{
  "experts_per_token": 2,
  "beta2": 0.999,
  "eps": 1e-10,
  "lr_schedule": "constant"
}
Rows from expert 2 of block 2, named by matrix and row number. Rows with one number belong to one neuron. Each number is 128 + 32 x the weight over its row's rms, rounded and kept within 0 to 255. All counts start at 0. Numbers have three digits each. After the name is the row's rms in percent of the matrix's.
# gate: expert gate (model.blocks.2.mlp.gate, 8x128x256), inputs 0-255
# up: expert up (model.blocks.2.mlp.up, 8x128x256), inputs 0-255
# down: expert down (model.blocks.2.mlp.down, 8x256x128, transposed), outputs 0-255
gate.63 095:104104135137117093188143134100160136094182144156188103079077112098137080112092127101163156109099139198105099169107057136198103121098114146134162127114098110104163169091088138126173131078097128146157095158155159128138136093148154143122156171092138106159124153124138118086146155097160090132085008090150160117077077096090134164140186140157153118149143181112136101095112117157173092141058147123165179164130123153096144112161125145188170146099116105081113128155105080154099086064079119123118092130136129220124067194148133132085135109118149117148121131165141137103155158135118124103132134115064100161160092112109121097202117106094156110107124180142123099073151121168089105157162102156099169133165128097118146161167155189133085084050117049120124159090121122113086146129123122
gate.64 072:119062174116137118149159124126158153110185164135157098085109081120182072127165141140086148111017083113087064166113126102096093135124121169120115093101081109090169163128100169084141142152079176098168119082141171150124106139079149141182102131139113091128108115175110149142185163104084109138111114092067120095122143139106113116169177128130183151167112180133186117175147108133124083146143127137100128126169128132136086124136097177220137118104115129134105117134121155093116118086104122150159142139082090134100147176128103117112110114090115108186092138150132149198102174169079160105151167141174088128039126126077123166111121133109141108161137061087111061066153193145120117149189094216106096144052123094139129115111133136108125156113155113142150136174115102110105084118122075
gate.65 075:079091094121163066157170153106197141074176100140126071115143169150087096105098121137119155121080091187151151177142166091121157111097113173063110115079114114105142095103123193106249082106133097120110146080099148142144132126145092212113103141122079083167148163151167139129092143165115077068092145084171165087124089155136197147136112079093176126119134079156177065151116104136115148120086157106133144128121124130176123151153120096144155129110138127071134092056200102105076116090165120153099147159153151129103165161133143133113177124169142109124112183124084126142100122168148158155142112139115172115128106073109103181135126086100097119163114131112117131082196100178117166145196101186095149153100176093157148156128135142148127085126112109120160133116176086126129128109105096
gate.66 134:081105154158128056135080116169141083108157173123158065084125125119137148103109094119100213096082067123109108153134135126129132152116109135061116079100077127112134176120101124117188153104074190133119139127142136059113103102117189181126099154095147138152141143175134113160125136155103203127124106151140203167124115092178145080159162097062124104158087110149105139145129118100137085071122172141109113155137044134120156062173116144125118158155138038133142140102140177121137135076099168110139120144153101127128172161109127093110115114091140114134095140137084122105076193151132117148183086117114104197109114135136095191116079052119151090201106131133128102107109080125093111109172075119100133171116127065123152126093090120070125157103160090154126156153136116166122142121049103
gate.67 115:079113103123071141189163155127100143135186129190132101151136103138146098083102083121123146109123121126114126232157105140108128141121042120155118128078084183126152134138111131147129075117133089102088191155118080099055158134072134171170155106103124159171166171159126114086121143111102133115138033144118129131040132101145157105166151060133130115179092114122177153129102091088181113064109127145144128149095113124082121101130060235161106127106102102105107100120170154126127111118089118158148112142176122114124134152118133176087074083062105091122131130071071115124130143097113129140153085130130106137120076120042114119206101114131154150133127167147125112070158127104093080187153089150096134157150134095112145136122111125129097104097127097137065132131112116096076120107079098
gate.68 105:138095128106117070138101067139158065107185142154138033054142182147102093131061133109100150098063062171120077169129129175163125093049133160161167128066136090146123154090087107128110105145128107167124096131144118137159137090093120122166130111086132133138113133099097102166126163171133096132105065113115160148103090108094111098171177119102185111093119127162176073074099140117120103145060188125057121128118071103126175122149115148163147154117127114073173088092113089088112068096111115133100137127142093177136130189142141138117102162132167148163102161132096107113104150109124114083110195112126093144133070105125074112205130083166117149130142135157099109095110153115104152085120083106128181150126104119102109147164140183094068128106119111101077135117150093151049122102106098
gate.69 074:136152135151118104151168135152137092164118164133176092115106147160095121113103147158154135157115129141106136130081092207198142105150095166139115102083083064111131177108069120060121131027126148142140065178087116129135121075134152131144185157144165136157135071105100122118153140154203128156106126136147139106073064093146145115144180192156181102108097132123110147114105173110108123134009123118114123160166104141155109150114126093175086171145136083126164124161085111122064103143159158102121122118152097181116090168155181088128179143070132135154120152132169097105160155128150178128137130108031130126152091149115159146116146075143178096114110140145117145097129079178126144119084085139146137120095133109088106169087146121086111068125121074136072110122110115163142120223125103
gate.70 088:112123138105103145072134125097124138087185155131154092147085119143130143054086166097125100118155085105144115167151117134107065109111124111105104161146134159148195159107175140167108040117099131148084210156137154154107126154131119143107122095128128115115158123200096134077148145089150155094145130092106162133072112143107146111135158107090098062205133119168158099127131115105188075065134184129156132074176106135088170095134146141145143180056127103097096122106153179132116088099071081100189105169122126152104119185128111133020139072126139109094073147144094104169129177103122121105147126134116144167119103128065105164199075128130146176185088141129146100107124107143092092124156111128124145109225105144098169123181119161108134123108108147161142129140136141140080138070083121
up.63 083:109082129106116142112152139115107077086113105170160099157152157132163136134102144132128128148123148141126081122105144134104121151122080108159135150115137117172116086123149110176117158083137052080125148129103160142174084154114101115126118046108163112196111084077118123103131165113162141132070133138130109116094089065123164090112110121179106084135165140155126156128104166193140144125141108162061186144131125163165121128084139083150090118084143076147159166154108147155102138109139106113221172159143118128141119108136148108160055131107109141139171100048141169071155165096096115114061083109113122109170141142127128090067152134106094146112136123121166132086096148125156117028037130076143135164158203223089107115137092131108126103130175074161127081066123140127076151152140201
up.64 067:108115169119116087089123138183088113168155136106119071093141118072115108201120134126119168100073141106080151149152152144091131201148057146144147065105051111127143171149154106062093114132132201101186131070169094100157075129153124174123132114133112126150120132102148186146163124149122168169124095140089095181163180108144074068153153125113147074163117114142123172154151112113089140102146096145070102141132064092117112082068123176115165151129141081136161204111118180132145134113159127126112161171134138110158105123131083088183172143123165141151108142142168125093166173057175171108098135138115067203112100157130101167093112096176121102168143153139070144119143088109122115162075116095144143175136076112082136131102128147057132188120149142140145152120090170115118162108119134
up.65 088:128162145151184117142114111157034113133141131109109168079106131130137195151188076169181098126178087094161105086103099147157152093167100108179105079120135172117149125142107063113107129075116065142112085185135121110116116117182165066142128113095166127107116155106100117123131141125158132197125088085119135152123064099129163176155149154139083111080147127139121165097088125172143180102083152156086129168117161163106136143061114222135093097110184099149139139174156124168113134144073189093111119123188110136181076085102155149135084046131124118081168088121128174097124161065087052121146158099125124146167169163143131103164135116147116082135136139092149114165119114145153092094062124114133138144112140167064101134154128130137156091084158074122165127121089117128078115140111144
up.66 125:178148101186131151133075082079106080088114102134126142131114162164135147108110106154065169125095126088200052128093137103120192156140116135156135121064155128148077124142126155168069127055119023156119115132114095104159141144139117131188084126095124130170119125166104155117101158161139115166129158132133135097103089054141091128122116097120147096062119143141115092104066103112166132065108186133069138174174138120079151141099129118135091101133135107084172073126138140161143134088136119124144201138179146085138151153097137130150066123127109094129193102070113178142098103118088119127111144121127171113111154134121081106096170108098054136156113106143126128123084171104177063127100071104133119138179170160110076056134092104136116121069126107119111093140137157151137139129031117
up.67 115:148144099117158136110130109137117132149037103077093142129179171124117184198175144160143110135103122128126152029103138139122136147155101146083174135109108116128076099121095081074157226150106099143179064088164138156178109190134147089117111156182144114142077113129149150180118126169160134113088167116113164190187104121161109137117093155117071142107139165123085118127106137175045178181088117083071144157089159143136143186114145041144130138169133138175143125145083116162111125161130153118107213096155138123172138060148120078204161147140134105183165078122152135115116108125156139114088151109104119193136157142174198118095135119155091120120120077091141154147113114147170168093079114114138127125106151126145057112107141152107133113169116112124152115126125145138128158147132117
up.68 089:107091114132170102182067120125106133105206168145153142131074077079195096160110150097134057107169151149120097185113141153102084136120111138187194064141104107148173136168142114141173089138077140081123100098142115107142074109145147129134122054080106150187122179139151139141142152080141163123140098127121093122124121097174152150110160143122209093130141151165115150118127109127174120126070150132121153166149146153121093083114111151143131078093150117119117162173129121140131070102112136088195133117103152162101072178083114114118060085102130129117148168148170185098140142140090093085124197087169132131104126084120075117121122140147144093118208086172123096111126161087107099154142176161169147143154115153058150117131112192142125163082144138184169178134134164126073080159108183
up.69 067:096159123095108107180214182136151110106144114154198100180106080160143128131120084176100092148149119123105123168147097123148171131140119128063117125125175157112184141159116163103141100122196121098115189190127184138120132170129108147071157136116126105091112151099154160062150110140065176160108152132102121150062077116125150135150162091132110108174141124076086173175086140133184169153138079143139173068148130142090091154100092181116164159103090160083119115122122128128121106111132114133100090117119063118120104117175163142129110128145092082089095156132130176145125088134119143135136048185076070130147161147108147107199096129081160141105113219121122103110131117093139125175085083143099111087135123140163094215168093135110157048137118120107120089093158099103152087108137104
up.70 080:133092127184117116142164090161121130158128174122086104111119101117134057133114097118098152115080122134144104113107116111119154144153135130176150061110094133103106150161122082088135147133110147080102043156158114101115150098108181097136116065143111123106149156091159120160083136125146151187158123158131162128145195035202159120087187128135081100107148163157101176068138132126131124101119107152125139166125077142122120107141126135087065107104158079113143147139132167159147161143120214130154129087134131124158118096082138097129062160103097119140104137091098158085108168184124116134160100107151105067082145116068098147055142105062138072122155078182145160155114138142107072154178125091143122157012138098130181188118120113135107167071154100117116191152150143147138088179116164
down.63 088:116120178034117140091146113145131168085116135201188148125117152114141188100131143120160097113097099091132079128197098100157097095165179129115147090101101135093177129124105113145181176178119140122090159156126146176140161055055110122153147149103115106168113084137134133161163102142117113127097128127206161172191125150093132125130138140156143161107126129117119188117072173104082078147093217143147185148150076113092128088146136102124142137187103148139135135102137103114070122115149106151112084141136100166125112126082175136140126083114175168109152068107141140140100132141132073101147093118130147138143113152137100159180143103161158102120116132122068050118108154121158117139181077084075127143138092116067135197116105144053070145123106122166154158158133087085133173086207123
down.64 070:113150123160173135124068110119099144136132094156166131049152139167141088169139130115124120144092066138131142121120104144118067135096095126194139140121166121105149120112133143172096225104092167150160123186114137206218174110147137104098106098174139107184130072090075145098125185137139091124129096115109139089147135115140104098200145168133118201089126085167104134076106128143113134173116154150121135157188152121168092136112117104136073117121155114108140140143147146162064109174172152169150122148150179113173099122188137138137117128101138081151160069076127116055094143100115105099153125093172150188128131125110161138117117120140149157089037093144116104081111174150146109145124077093132118156143183155151115143147166138139188055085058133136164114153074140146179140100180102
down.65 094:132094084079117146093149184113173150141176182153102170144148122145126117069150106079151155077124113230107179128184097095124092137151127127100098161139129141176134124100092153087155068165122128159097142168156129096090153121172129131192162219112115171097140082091092116117052108121159085115131209124083128130160114167145172125145117177130121134123140161164119165113037175127111157139032160157151108097131113114168135145133080196136102131155145134144101093131114144140137139156075158062131117157175123178110122136143112120225106157128166087070122138169136064167147133096138150114130165177079132140141116086102140125139138148150164161131129110140102176108183137118104129106120107085089129116139111181100108184147124160133114153163121195098184124126152120148121077123154148
down.66 117:110135111097190072142161108145122110125165157151153134146123160128119183122171122143114127122096105141100131135141139145127068073120131118155092061152089079108173113116133108143168169169140167082171139130070153172152114101174161144191134165099114148181138113102123103140125094131100119138142126108139181160073154177154133151137143132170127134202103102137128130108155135125155042126056212187142173104121115152104117089162113115110138142199111093159113109098101080138132087123178189123102110115143148163163134152101097098121142133101111156142116125133105130141191175128171115180156134148106137149150111150065109194117082098113162082095186182162077092120142086098063146165112137166095164106177145067093131115137173139073057110100096097143174218119165071097123165120159094
down.67 116:123122148136159160108124134158110110132135081094120135182101150077121141136118115155180177129105187152168141157144138071144144146176114126073084140138179141110110107167099135158132115117129114139081209179106131095125138142113142144064142210099139119071122171159126162093177128159124130132132174075193106120144089119047172156113093076167092145077126131066107142127147087135135102120039201129187128085153092130165107110138135129105077154103087118149117159099124165118042131080143134085154130151165128108171077104102151135150193112187154143080135114108098115152173106154111152157120099117141065148132182123149098104105133108174132138196096144063110155078142053172091135117082140187155125123121125127077160125136141147158135082139123088139091113126143175118181103076099166
down.68 101:024089154105186167151117098164138118096163090072135085082162105130086174129110083166144143168127064149112151160135156094131119077135088093153138157143144173118127131071109108128134160113104076151148106129125176132123148141124133113143096144103149170157069108170140131096123170160160102119144092095112123157160103080101143115195124119066050143158179149128174082112133096168113114143255074108176141117080129106156153149098133053181151157095114147070155149098128102129148170114140135152158128167111119139144120158146129132132160160120134104094133139100085099132128115143112093156100095159160124153131169153109162144085093147135075143131117083103091082097139157107167141090122127223083120129094085124154125125161111171091141109061152162166127131130124060093157174100104095
down.69 077:139125173134203163111123135091111145160140091163146084144143135054110133184131111147143151127119172121093150080155134178092082115168151143128147125098108111107102122165159109178177133117097152186101163140114118190130087136110160109069141109142147121115110099150104167092160071078131124144118173097080125184116136148117120104094130117147198083112089146086118105160158133159129141121167170095130138158131081156114091156074173199143129116164159109187143143135141093138117101104120029110157118178083154160070143134104124110165194097092097144039144149156151110121159183180144162139138124117184109120084103037093155176073137097133116095133149133148138119112069097142103149116090112185063154123134143064073162085106172107129110090159098132144156128106151159101157143132070191
down.70 090:104093120125081207159175118129142101103174145148101133127168126115149108127097135131137112130150112146088123143080156130060072159116073090096106195128098113132160093096140138151158110255114119131141093110175115104077177146084082147071162118130156183143077096134147169064132121092129095104116139174129070179092120114189110121123130098088126094118150141103139111146132069116158157080173069110099159097117127100172107125120106122159135130109109122151120164111094138096129187069099111132153156114142112099176083136150122118130097111120067102146158130136104125164130132211091148134144178147141123123095103152053101129103134119133149132102098105155133140176118140103152214086103084101150132143156209121152142113106142109133156120149141108134040165122106066186122060134061125